From a checkpoint of a small multi-label image tagger.
Model: 1.82M parameters, 32-pixel images, arch efficientnet_v2, norm batchnorm, activation relu, widths [32, 64, 128].
Data: trained on views of escape-time and Newton fractals, 145000 training examples, 35.8 epochs.
Rows from block 6 of a small multi-label image tagger, named by matrix and row number. Rows with one number belong to one channel. Each number is 500 + 50 x the weight over its row's rms, rounded and kept within 0 to 999. All counts start at 0. Numbers have three digits each.
Before each channel's rows are labels from the 100 images, of 14848, where the channel reaches its highest value: "strongest on" is what is common among them. Only what is clearly more common there than usual is listed. The data: views of escape-time and Newton fractals. In brackets: how many of the 100.
# convs0: expand pointwise conv (model.blocks.6.convs.0.weight, 256x64x1x1), inputs 0-63
# convs1: depthwise 5x5 conv, stride 2 (model.blocks.6.convs.1.weight, 256x1x5x5, trained with AdamW), a 5x5 kernel
# convs2: project pointwise conv (model.blocks.6.convs.2.weight, 128x256x1x1, transposed), outputs 0-63

strongest on: sine Julia set (26)
convs0.123:579511581486607388493504564499526506468443497552529496509523535478466509531568503561532411490589494376529488428482519536582608531585461492491524495471575476557587484542499492429495536464490514
convs1.123:493454443450479431440449453427441451477509480475485509469398471404458453451
convs2.123:368490465488550495531498472501393526575547446407466544487515469521485428499486590450457533586558459511512565607499528473445515501479525447588527454518472475541495538519674549469440515481516427

strongest on: dark (58)
convs0.0:508477524510501528546544484518446504502620408520470430480485506438540452462428494486479517477643485446477484570532577508588393476542453542426555530569545513449460527532410487549466466542541566
convs1.0:485473483472473507527543523517472565585589538487538630614488482524500501454
convs2.0:438404533541438443482482533454600495424525488573507477519529528446500540430539441451476530525601453471430495553577632410495519384525511457509507579570437493457552525531497551489465541604437355

strongest on: tricorn (27)
convs0.75:514423405523462436575411527520493474540486515558484504544497466513592490515483550492603543484526529540498527449514521550570450491593558535453462475528530481520562444542527588488407439623417537
convs1.75:502477495446485475454462438472472465455432406458425448466440494443419418468
convs2.75:408619564473428472510491537457505547562563490561534442557489636493492465524526494448501544489546443526517530578513458501438524552495542564595582442422474488428484464425452473557518563532525498

strongest on: Newton basins of three roots (49)
convs0.45:432517453540452535519521610571409493535517500490383514552460395441478580453471410554510516475595478486543547475527475498491536557515593458515442466562532446515572455510475579470473522441459508
convs1.45:459485468479488486529572534517475564621616533478530575580509487476507523452
convs2.45:412493422443563520569515547533505473467464566490516431475630497589484569442512494424498411597452579413626491439528483485514503518562507470493573507469464430517580473509460480571465494487434458

strongest on: grey (100); burning ship (28)
convs0.194:516447470520452668489492506572531460466523536536521570470509412366430434482520518569532475499536533546564459512554523505565419529521495501605425555465496546506484571445503526451547498506475530
convs1.194:469472534511443488488528499455534515582586497501505584661496485510503552465
convs2.194:546551573489527531532450466367578503431464545432520548462504517548506401459499566431475515534558466579560455427622508542551504504430472421432517503556486555533554521504511534491489480455571452

strongest on: quartic Julia set (52)
convs0.26:450434540545555497489579376543481580462510476554441506480588433542544510424483553609531509547554520449471470434379433445439508546481451460535504502524535521543476565458557490496565493540497460
convs1.26:499502538530501524552567553539539549589576542537553583596541479499570535518
convs2.26:511532456496450483510504471514553457586552450592452606494506516465557463489481458480539417480518431525522522499524400484375456424477621530480494417469457465504520463482551505489492476407508500

strongest on: Newton basins of five roots (75)
convs0.11:505443478427554415520560409543481484593533479535585472388502457458448578457493506526471472493504448459502503482547415436471500507503389528514539527415537494531513519484585594535555411472496446
convs1.11:464557556536525542561541533531536542552523549568567551546601540572538545530
convs2.11:521469520520507476520507513484563589452505506499427489471521511576491514426487467571403516483504544510573597491448528582516464481468546553553497391538507514457549521523477494449496456423535502

strongest on: Julia set (48); cubic Julia set (29)
convs0.181:582607479564501534507506423493491553505463473544527453471581542455506530476483582512485552404518588543464498427449535445551437525489545520429555495438554491513491428473468621571495415530430521
convs1.181:518549552544522529534517556547562539528553560560571572588562501517564562530
convs2.181:502535598469550504439446635599501571518508524461476517507509502503463455564593569515432544492489471429406496585533609584545490576502437571541421539500441554478458448440570428538521485474470553

strongest on: sine Julia set (68)
convs0.216:446531473456509472427472549575542379526526484593461492471506410542466487407505541545453485412512575507495520424491419519444552528598493552524507392542506499434484531586539460493507477489556443
convs1.216:490536539534532542567541560551506556563570576539535540533572515557563582526
convs2.216:545527516481499387496447571474491387524507552506564412443533535543514578528534548500544513532531517532523428428512406453466469590428469464399548485474443577449546475525465514558450487394545506

strongest on: Newton basins of three roots (30)
convs0.43:500487569431555476551453459514555531408511471521463465552573527512430472471578471537417481461423517520554466608512528487512392515533467517482503485447507466417467480517553674523479494438481466
convs1.43:507493475455500465440480438472475449433405432456453436393448501473441457502
convs2.43:485488531509520454423520554484444536604489476600445583382585597469540441487472456491590523551518551529545484570452508428453497463451456481554494561535389492560546514533492517539554483525458421

strongest on: quartic Julia set (45); Julia set (27)
convs0.247:486527583556424630449547591503531538549448535435498511548540492500542467455420508487458508453538448455467505529420533481525491475446505401515450404547496403530521476469546478498490559423395465
convs1.247:475532504522472509554568558540516570567598564530571553565566492535555545512
convs2.247:526481398513463582538548468540513523413490527552466542509564430542488483524501465467494567503504481583469576456523517600461422556568553495466549495519405569508521443424519515481519497517501428

strongest on: quartic Julia set (68); sine Julia set (26)
convs0.55:499387508495472561421606521512448450466545438442462531501458513453545502436437542482363587575509484472436511443456523525461519587500515535585519445554523522490533530479406474478516441467512438
convs1.55:448462483479420462479561563514509573598566530534556580554548503523548540525
convs2.55:624572473539449556545511450564502495386576531573584477458531575562532515501465502521423574510468502487508557421580571498467459461490476448521553545454451504457486483452474458598531477452530536

strongest on: close-up (45)
convs0.108:475429444594506533512514503462509616519465557462437451594527505509563456537446489492552491561459511602500449567549434473519466534510573535508409492562473399571530504475479491567435436584501520
convs1.108:498521534556521514560540564568497568579570565516578558578524527557532527530
convs2.108:488501458454548434514498564584464416478512507488465516521514429447547514430410497536426590541490524528493558550560520510549490548493522486495565449407556516553539451485521499539438485441384588

strongest on: sine Julia set (27)
convs0.132:534563439444532626514462540511562514557436542506489529516484553482453502523456499400467496455564482500400442510476482474431473523548371571575480508528433548452492554465460599539528495499566434
convs1.132:444518551561445493453439494493544552489516491534530533536497459429426519353
convs2.132:402533639565452575526465504418539521536399442478544454526519441546488538518434417551583461477467494515472490443467495558522541519572422512478482544462452526452535441497540493423467491581531518

strongest on: vivid (81); Mandelbrot set (35)
convs0.200:481508522531496542510459515513611534474437444560498440464552578602515459437514554552450511399503547570626491480497445413519475419605437531488481493502460477562455498495428446490460457501552505
convs1.200:525503530522510517577594544517527557571551558563592489521578535517561535552
convs2.200:500497597521480467484550512650497539592478484415528521459470368528554395393428513438473512485438575516528602437502473532497578538520450457465536497487553578506524508530461476570552468532526409

strongest on: cubic Julia set (46); quartic Julia set (34)
convs0.59:484493522482532531520491461378507530537539438550544423439450546459411553447519476536527457482420531531502554373499497576493432510430520471412524531469421568432499549603496514502589470469481473
convs1.59:432532515484496476537547532497497595581587555501530576608562523520513523535
convs2.59:495466508557570391502456440423465434498475491433568536460502548554510529465404449400432445535467516602445467518532483524571517549537493616479513475593471470584553553481444626512563507560489550

strongest on: Newton basins of five roots (93)
convs0.234:502521507596451510495598463540527531507432534554489462427438505466399521438442508536432558511444528514506435493482521544464524473434451524596562398533478441453499496529434549459515448423431396
convs1.234:527515448484491480440534555522466501579590550497547588584542456569572521468
convs2.234:508435570512440539537514466576460488525462498482513534510536504501397515577592505505531497527519516493493482496515535496460461465495478486456447401434479443622500492538477521513456487498387498

strongest on: Mandelbrot set (34)
convs0.129:476486506545444410559474587480551511403585557457504528426453488580573485466418531524480517434484519479482512438478599562522404546548542498446481490453470445431582502518495403494484514581486530
convs1.129:485427505507487513470447454467514469445410470466446425448419499456459402436
convs2.129:554438529425434446470522579480511501526399548547483599569549566536474476599520399535516459552499446568557507546580522486471473484516510521492513532507575555490458504492469493519476525495555499

strongest on: grey (67); pastel (33)
convs0.94:519456440546548562496481501563538428480478508493540489519541415524512482492466593476659416462543585479464480559480419482567414556439465447456540527476490524509559478517431499475596490448501427
convs1.94:479488555534487467461536514430551542573607552539509602589516452483539521495
convs2.94:577537505530525545569467471535512559499540564587570446471474459616467479449504526538430555563542499489529477619461529450521531531422555450424527438427496481530484561427514534529465496510572502

strongest on: Newton basins of three roots (41)
convs0.15:447503558485452583477522396533500556539492523574493418422539549468476507475454544486472499499451460421449547521497497484401422449456457445448480536454357583535524508471522414533506540462436445
convs1.15:444480505494471494543567536558497554597598515493553585575555488519558541478
convs2.15:613479579463553489479550541464539494465475545564431547491587506492461543492504542574502453554491575464518399435569493493519518509480471522496452477496473483445572488594520538402568472580450450

strongest on: cubic Julia set (44)
convs0.170:492385481476562556502496411471483441589463473555548485477458489531462454538553488484472468603531466556577570579473475449452560471532494515600561514496586510548561577420558486527508567437500509
convs1.170:461533520526509507529545558542529558566593556523592574583538479501560552529
convs2.170:550438559422561571462462449451576458422472480524565441530507529409533494520593508558473484506556524497437480499457501476529484474543496494485510481522480395561611471547524478472565493486568511

strongest on: cubic Julia set (57)
convs0.100:559479467505537488417525569519495519469391483492548414487512454439572491531499557473438531558562503487496548436477416511395502425551476483564482414498535520545512367484560518449546523421431527
convs1.100:467525517495487515565575573539540556583586556489530593543558515528541557520
convs2.100:578455518493526501520493492509543448435462483558497404520523485446416382585548474538431567498421552500489575497500530531486513460479475448483557529485519569532485482565362500468563444484525462

strongest on: dark (89); burning ship (39)
convs0.87:489363544523540477490540643524447419599494500574450578460526562472482522530494533520409438495485492530453444554467587486475471484449451520516508519544565562496445519491519496449468482562419565
convs1.87:530513517540487488489535542472523516566575526467542617630559482509554536451
convs2.87:633481439526458578518404491552523425570537454477542466507476487331560499490598479612450506544540545475535468527474482515468447449513491542562552519453442575567500530469564545395529467551506553

strongest on: close-up (64); Newton basins of three roots (38); Newton basins of five roots (35)
convs0.122:512495472533506467579439556517417444494516462587501463414550450479547466529464464428522505642562527547547460529501463523468551480575579443551581545473553540466500454448532515550560540406468441
convs1.122:506547510509525518516529588548533526526568567579556585613549544501540536501
convs2.122:431523466477497548521573567480572480484494517484488571664445510561479475534493405517446499527447520480397469506578488572528510514437556423411611523567543454567463566578443500442539454499525493

strongest on: sine Julia set (91)
convs0.199:499498532532414522446476496515551459517546462484456537513539488514551564438532502448425476408459408493458543529476457558488396479502492494484470440455401538355499433577454553504400429508485455
convs1.199:504545538465468521578577526428579546561497435533563545454410518535505452467
convs2.199:552515486449541472452496524516473445545492534503419471508555509462496436574545497520427438535420570543484436421595419545477412516481517468537454496464481541607543523577379493481485525449532502

strongest on: Julia set (52)
convs0.118:516497534554491399494476433521541518543471553528534490523531506524586566449472548504356525500401625544454484520464531498504410494527372500535485458445453574534585495505519506531530454554458475
convs1.118:515523535537484517544563556535542558580601559528550564548556487545573552496
convs2.118:447507557471526405422487539632546533505540519527478460418466427545466528488554557480533567457536512541603509527518492583495511450501533519535491502471498508460548552496635479434523495495467436

strongest on: close-up (52); Mandelbrot set (49); warm (34); kind: Julia set (27)
convs0.141:436536433511436430447464533540437499548459488471476374570456449441510548454452523394477467545513553455524587464530480505398514491530500424493477409478455553468591508412470435507531507541485540
convs1.141:539567517570547531553536538526541542537557565574529510551601543536539567535
convs2.141:401500456382521458497468468518557492461549530511577514536521462504475438467389602549476596503493449565571541451470461498502471514513533463518495510613472520554499530475484490460485506466524560

strongest on: tricorn (31); Newton basins of three roots (30)
convs0.17:514449517422456516577514620506455533507460497549465503648484466528490562564489650507516525423537471507497585491454405547593466424483557462497510457553481486490499535547486476442519488501491529
convs1.17:475510502471426515536525531438558569572540413534598550514437501542481451435
convs2.17:500457565453481500569438536520479471488475432523460472454523490538597480429370431399482547511598570496469531496489467489427480504556578481564527431471502445545506477423472566495534564494459492

strongest on: Julia set (58)
convs0.158:411427647514545515532522500457571567551434503500480526495470520524483466593567471473571502473559534574562424566542472486535428501536531530467469549494535484474443521457508580557382478438465518
convs1.158:460545497514436471464559600524477490491589607521502429514562561523440475518
convs2.158:482512473531380381443506493459561520447595437488399425436489494569518472409472597534398493560466392466523587474436455420550486469449425392494561502606479472529453523507470439434450543487495525

strongest on: Newton basins of five roots (46); burning ship (32)
convs0.204:603393424463542429518537554441555573615498584456576455513421466418494531452496526512515488406458498498502545470530501481453488488493552520533566459500505485555560469512510536418546483468419571
convs1.204:496529526533499523536556570519542581576571555514539556613551503525550540550
convs2.204:467524427440465455529477547564536613514433461597524451486543498447464407520421538561645491523446474506406531574546472495467530462525629502431563470533487492498490593527527481431560422493478576

strongest on: burning ship (87)
convs0.187:483499404507530587462472559410500482536506528433442435565410439442431490516475495511507507496567506612531492509606505456557477561498561510541433495557474424583514522515512514452412445480429552
convs1.187:493530541534493519544531576507507579551554519535566600595550511551545571525
convs2.187:546423474488542362485412534571503480476477603542575442515494502499441558570476480471540633469476500516535426514498591589471568443437555478554576476560532523527560508435445389523495562442483500

strongest on: close-up (55); Newton basins of five roots (36); pastel (33); kind: quartic Julia set (27)
convs0.74:547494399391488438483462568452492470548447441527437524487523389496559491547484470467484429448472503534463470483462488472432567530562460634493588434477521486464500601549498516518439474431460507
convs1.74:554566562524553561535495529560557545497546542533539560586534545513558566568
convs2.74:502514497541512521520441537547492481536444476529453439506557499549412627507594424509451652439524506456466462412477499497457509584482401441486391444503482517481489534556477557504406514556509464

strongest on: cool (37); burning ship (35); sine Julia set (27)
convs0.28:479443503551447560602513490555477496534517477440443464457633404609538463488516514510521536436590544507561541439478463428536485529525555478512473542481519528546478493475474612458401453459487564
convs1.28:486459509536507521541525580536518553596593554533541583587547521536552532495
convs2.28:542519456553490440468416489555426503471445489510488547582516524519554436575498458397554510556345516394537576583495468499555547458473508578560505472542578493477550549490456545523516536591462557

strongest on: dark (100)
convs0.65:480406562496571462544519454534432473595568486560392449516513536432479500557508564543481492473421451458470517521508494529506354472471534577520458437526536566461440504506506482530489495634510522
convs1.65:498484538587482524473544530445555524571582529546506587632516482476529517509
convs2.65:423556505579506528444539492538620478536518480516553584502466527463525581465436507479482507442538573388475486499603477484478528562521473426562616567483407561522433559530547543527489496479425510

strongest on: Newton basins of three roots (59); close-up (51); Newton basins of five roots (37)
convs0.8:410417502479519577462531403484578429545568507523518437481530532468513442512576461469419550490420515476556552495539506487440467512554508531561473602403425500497522524407495477590512511510556439
convs1.8:431509531526491478544565580492521571589577469534561577533450519537540469438
convs2.8:519485516511515542464478484444462494582520452527417560431572636389481504477521552440587471484522568422448473527590435561437490443509509482439555512520507397502518426476594521515528588563590462

strongest on: dark (48); Mandelbrot set (35); burning ship (27)
convs0.180:459504530512556595588475535429564601440505568563465481505482478594512574540421512495458539459507463492534579484477457410537507528503435571481531588582527611469462480513550538474484467488496429
convs1.180:470445557478465457419527466454551516647553566497468554479511493514566486501
convs2.180:428535567497423512484532565553456493466494540512485441475484489502434547442427526610576528495489491447554532458509508579415427520472520414438438539509566544540481479504458486533563576482458550

strongest on: cubic Julia set (31); sine Julia set (26)
convs0.140:441525476435516481462506491514484429584467477586525488602455511552406484420511465463433570490488575513517462515541492350525534480448470547481429526511505595552407466498523585470476428509506464
convs1.140:478505542527507493574548563541527543580592515525583595564503510525555563494
convs2.140:480531436517528481476455509478597540439539536500487557438420482524547440463500438526594404497568463452501540510561461552419604631570497488407510514493555480519525446555506498436406456580458556

strongest on: Mandelbrot set (47)
convs0.13:511488484453472538554482549520493433471450543422441463453462446471467428548479423463529523498571349448490458611536439516487563463497516518497505555470471485503493398452571491530575517435386491
convs1.13:495507538504488513544566555518543570573564568538594567552538483554572551509
convs2.13:513521538466435475570541584483473504578545542493444449604433475512434477504602425442452468522548436555507543376515482547533646450553503495500444525553565542488470492558615488479460482436472537

strongest on: Mandelbrot set (34); tricorn (27)
convs0.166:533490493466511447488588603417476497502464519379516498517525548364479479549568539525575488456509499413548443477496529506500526474478479524484604519547587514517531512546522525370581453442483502
convs1.166:524472462455475467457463427448454459478396415439460476442441469456465442454
convs2.166:468472517552509565533521434405518491484558436484486523547562571642522468527415470429327446523558462499511629554591442556474500597449498496577435446477490562526564488538555470489440497468491525

strongest on: vivid (89)
convs0.136:527544495535427486519465466447480573495631379427430435529465559537465511503409486541480547485512505593539554463491517525437613444526463519500518477469489498524510432407597460444466463517522476
convs1.136:502492516527486502454499488483545519585617523505533613628527473459531512482
convs2.136:379531440465422392540538406544456509581422462408568500444504534456585502528551500463553503504554453503450535480525502430524459487475496522449431529550548500544588364540587446452648520493509486

strongest on: Newton basins of five roots (35)
convs0.195:531504513514447546486423460500516542430561517592428518564444475521477505513438463448539498444520452567428574518458550586479374514408568492488418494520383479472452458540430523518511424485485523
convs1.195:519480454456490476456453446473450443449438430468448470398405487474460425494
convs2.195:521484550547495465559495487478485587567566446591555453506501538605491417547451496443460438532548557475514597516491503450408597520476490471519458445395430484508480536531636594489497554472479513

strongest on: Mandelbrot set (64)
convs0.178:469532439422519413513520519452512514566413538568539477539471489489489524412459476524607496438554578593527480408461552434536532499496495501491426461504495586512485623497489487443440446591473512
convs1.178:470478516488468481570572561518489575588584531496563559587531468509561552500
convs2.178:537479464513530474415491419436460492531536545541509482581434516447416508593444412545524457580508421512521514489513387495482515460491502487492438526441411549567486479417548522579445497494420388

strongest on: dark (42); sine Julia set (28)
convs0.62:495469479438530398484529512576515438625461403528445447492500446477554506558509586483447596435489459570554456458510489458464415499492453504554468460473550481490557421493434506501497424448564444
convs1.62:482462485496478438470535522489493513588598465485523606634514454480514512457
convs2.62:479529504524515497509494442479474433507537502585496481483489489536512434543454642527378507513514505512510506441607543449438426567494467464562541470572521569502485490560552445396406563507570460

strongest on: Newton basins of five roots (45)
convs0.172:496548540550513509498427502495479429483503491474421576417570471506486439524450475576404597601430585505532455566479453534507516474514426565608550467465491536462504477561498430480567524504574473
convs1.172:513477482456468488454452438462467471424425425435449437432437510435473435467
convs2.172:527455392419492483427456542487599464520433548633469516410458545555496457476499519521483526464484479554488465606459562520496456624466469486428500554498428547456511459462521540490495516412507578

strongest on: Julia set (71)
convs0.145:402567551448453552414508446534467567452493471510440528500492484491499539439434556456461484557500446403525454563462502445415518501372451520391588498459492517475484468422437556510547509472510474
convs1.145:529571537555547552553564560558539525543550543535552593556557513512546556523
convs2.145:526504596552471546456544490527562482529510541448517473494511454468458531512561496454529487457492466504477478545460520552512388532480488566353511524543501363500470410526490517457448452427443398

strongest on: vivid (59); Mandelbrot set (32)
convs0.239:477502422444468500443526479539446376460578525455521500500537477526524375542501469584504557466541547516541575469588450493500529493521457570480609503532498477582503522384539564451472454461547461
convs1.239:492461521473516507543536529505479527593588551519535597621529478515567551533
convs2.239:489485501465582489620503419502492428544484539542506539598615520511513493461510495467494474513321508503385562460547454494440490468527551418515456443526562535445579408482501459543533515576532514

strongest on: Julia set (53); grey (49); Mandelbrot set (34)
convs0.23:405537506487419471493538514471551430522473512531474570476565595547558483482524487539504559407532509537499609531571532620465456386400528474450493477506469513493491551463497566486533444466430554
convs1.23:510510501470497510546570558517480598611582536478553588567492501511554537518
convs2.23:464384543485449566496467468413549481531462540497398515507475504501507455467509502462479573462478531477525558483531603479454543505513482535518486480558562447483538441477536457466493504442542430

strongest on: Mandelbrot set (37)
convs0.179:529570475569559516484497465391495491527487527524521571457509480409436569517525506612489485397493472597535498442500418570566525488475502507493478503485619447553519461491540534447469513419419573
convs1.179:492474465445506499445423467480446437387446450478456456460474480442434419476
convs2.179:426474500543454562510577529471504456443510588481463421509567423483428481448456476494457539544563445464550558553400475531523491502470465535554498556525567448411543501509547544446502555526519538

strongest on: cubic Julia set (40); Julia set (26)
convs0.210:443466495516488459471461484433486521618510509500420514485482478447450492493437409540468548506368536479503463453504548502548493501538448515478555585449373472425551566477457514608473486400487462
convs1.210:473430474551587544549444456565498526473454534536570503426432530527521451416
convs2.210:404528495534484506592535535516569564574500527405471488559481578488415549557497393510529430459515451458481484457586439459500441535516550510580444424512519433569461495442478571452536444420476507

strongest on: dark (64); Mandelbrot set (31)
convs0.51:524518450577473496547600505494546511467462434561476419514582468412484453553479484488475504500488442601507559519472519451545494469523457386416469516563487540490447494595566563561596516521412494
convs1.51:480447558462508509456535486477480433517437488578532633518562503464532407466
convs2.51:438457549455518548475528561515563538419455515588497439469418507487455526505383521569500510485498509419471531536494594543464437586534534414514575572458514461530569459558385457487511536507433512

strongest on: sine Julia set (34)
convs0.113:478434492541476545420604511475506444505504410443551552532396386554564575551485614449444492439470461475439517424555498426491541490477499544515440552491496506490565497556474455511439470488456532
convs1.113:533474472489504498483442468486467434378441475464405389459482489471442463480
convs2.113:557479500499452498492404505484568484635395524480446480506490555454477548484578493466537529516484578513452476493527475483529493509604560447479501444482534409548534494533434561475466436559362478

strongest on: burning ship (34)
convs0.111:508488440425459443509513515527511396467554523435464523508535491528513577510522456529531540500506403557516574558493498489366490417463499560513518529502504534640450570464547444425591514509472577
convs1.111:534472479495461499463438454471527461434426434427440457419484466473406458437
convs2.111:529443492497543418456452537469469594553546522528512503537518539531539533511350485481446532476528491533551580536401454513367491379504528519454541583448440530505597528556536419489384472455506505

strongest on: dark (44); pastel (32)
convs0.92:480477438532561527532578524503545448606450509438459457507552455540549536444555476377551491481522498452515492612407577411436403480481511475477523509508547498479452477611443485502535482448526477
convs1.92:503512476492483501511508525497526556590603464499574636597473528489499495459
convs2.92:540567439478556511565448451439533521465454577535333560513547452520497470482421513502501483504481556574520422610500536518474536538503626546434446481527434502388362558539478491501461488473551567

strongest on: Julia set (46)
convs0.249:423548569504489586398533478550493534446527432499412553467541435490557510528488536621473491512544413471498489457476486567452397449460518426502555510538521450482480613520465457550532528419511520
convs1.249:503514529535515509520553566547546564587578510526580596573541513507536551553
convs2.249:495575546569501523512447430420515556444451605391463489510577462464466461455582415446590501478533513518508533467546452557538516450548447478470476485598410496440434520551573405496457473561481547

strongest on: Julia set (38); tricorn (38)
convs0.42:521523545516502579465590350514592524571492447475529567489485470487483545552540454568496516463404413476447449554511409500469531482493480541486567527512518451548471469467499582529561445442574439
convs1.42:467486507476473467525603540506507545591618534514586569559520468542529504474
convs2.42:481420447445614492442479555472457492544489492463565481417517439478522469449502633499489487490505517545501482461384427511449405476482511529430520408465497443551515543517601588503525468407456450

strongest on: vivid (62); Mandelbrot set (29)
convs0.227:487525503527547441494529565445451390446466472450531510529540563442514527529432528510475386440481464488544535515531447433436297506561513511502534508522511476565458473498502483509470498518454392
convs1.227:450438461466481451472461451479444450435442450440439428418457495510436436522
convs2.227:513441526580580514567499498537543478433424468465395494481529581477505500497521518401479517379450456521538648445509482519471489500478484605448462546533472503509485582482578439576435493489432428

strongest on: Mandelbrot set (47); burning ship (26)
convs0.168:488399502490537583468538544530510483556480497496577538505589628490533414527499554545503557518513461430548491429475499496486485431493469509488531416523476458591519541432389414454601538478544493
convs1.168:517498448470495464469450439459472476408417454459453426405448512467462450442
convs2.168:561426465517541471618607439535499491498600512497403428483503504599482516418430465595540561443526560489632417535489448494510495484525480506478524402398437514400466512473528475513563550421499480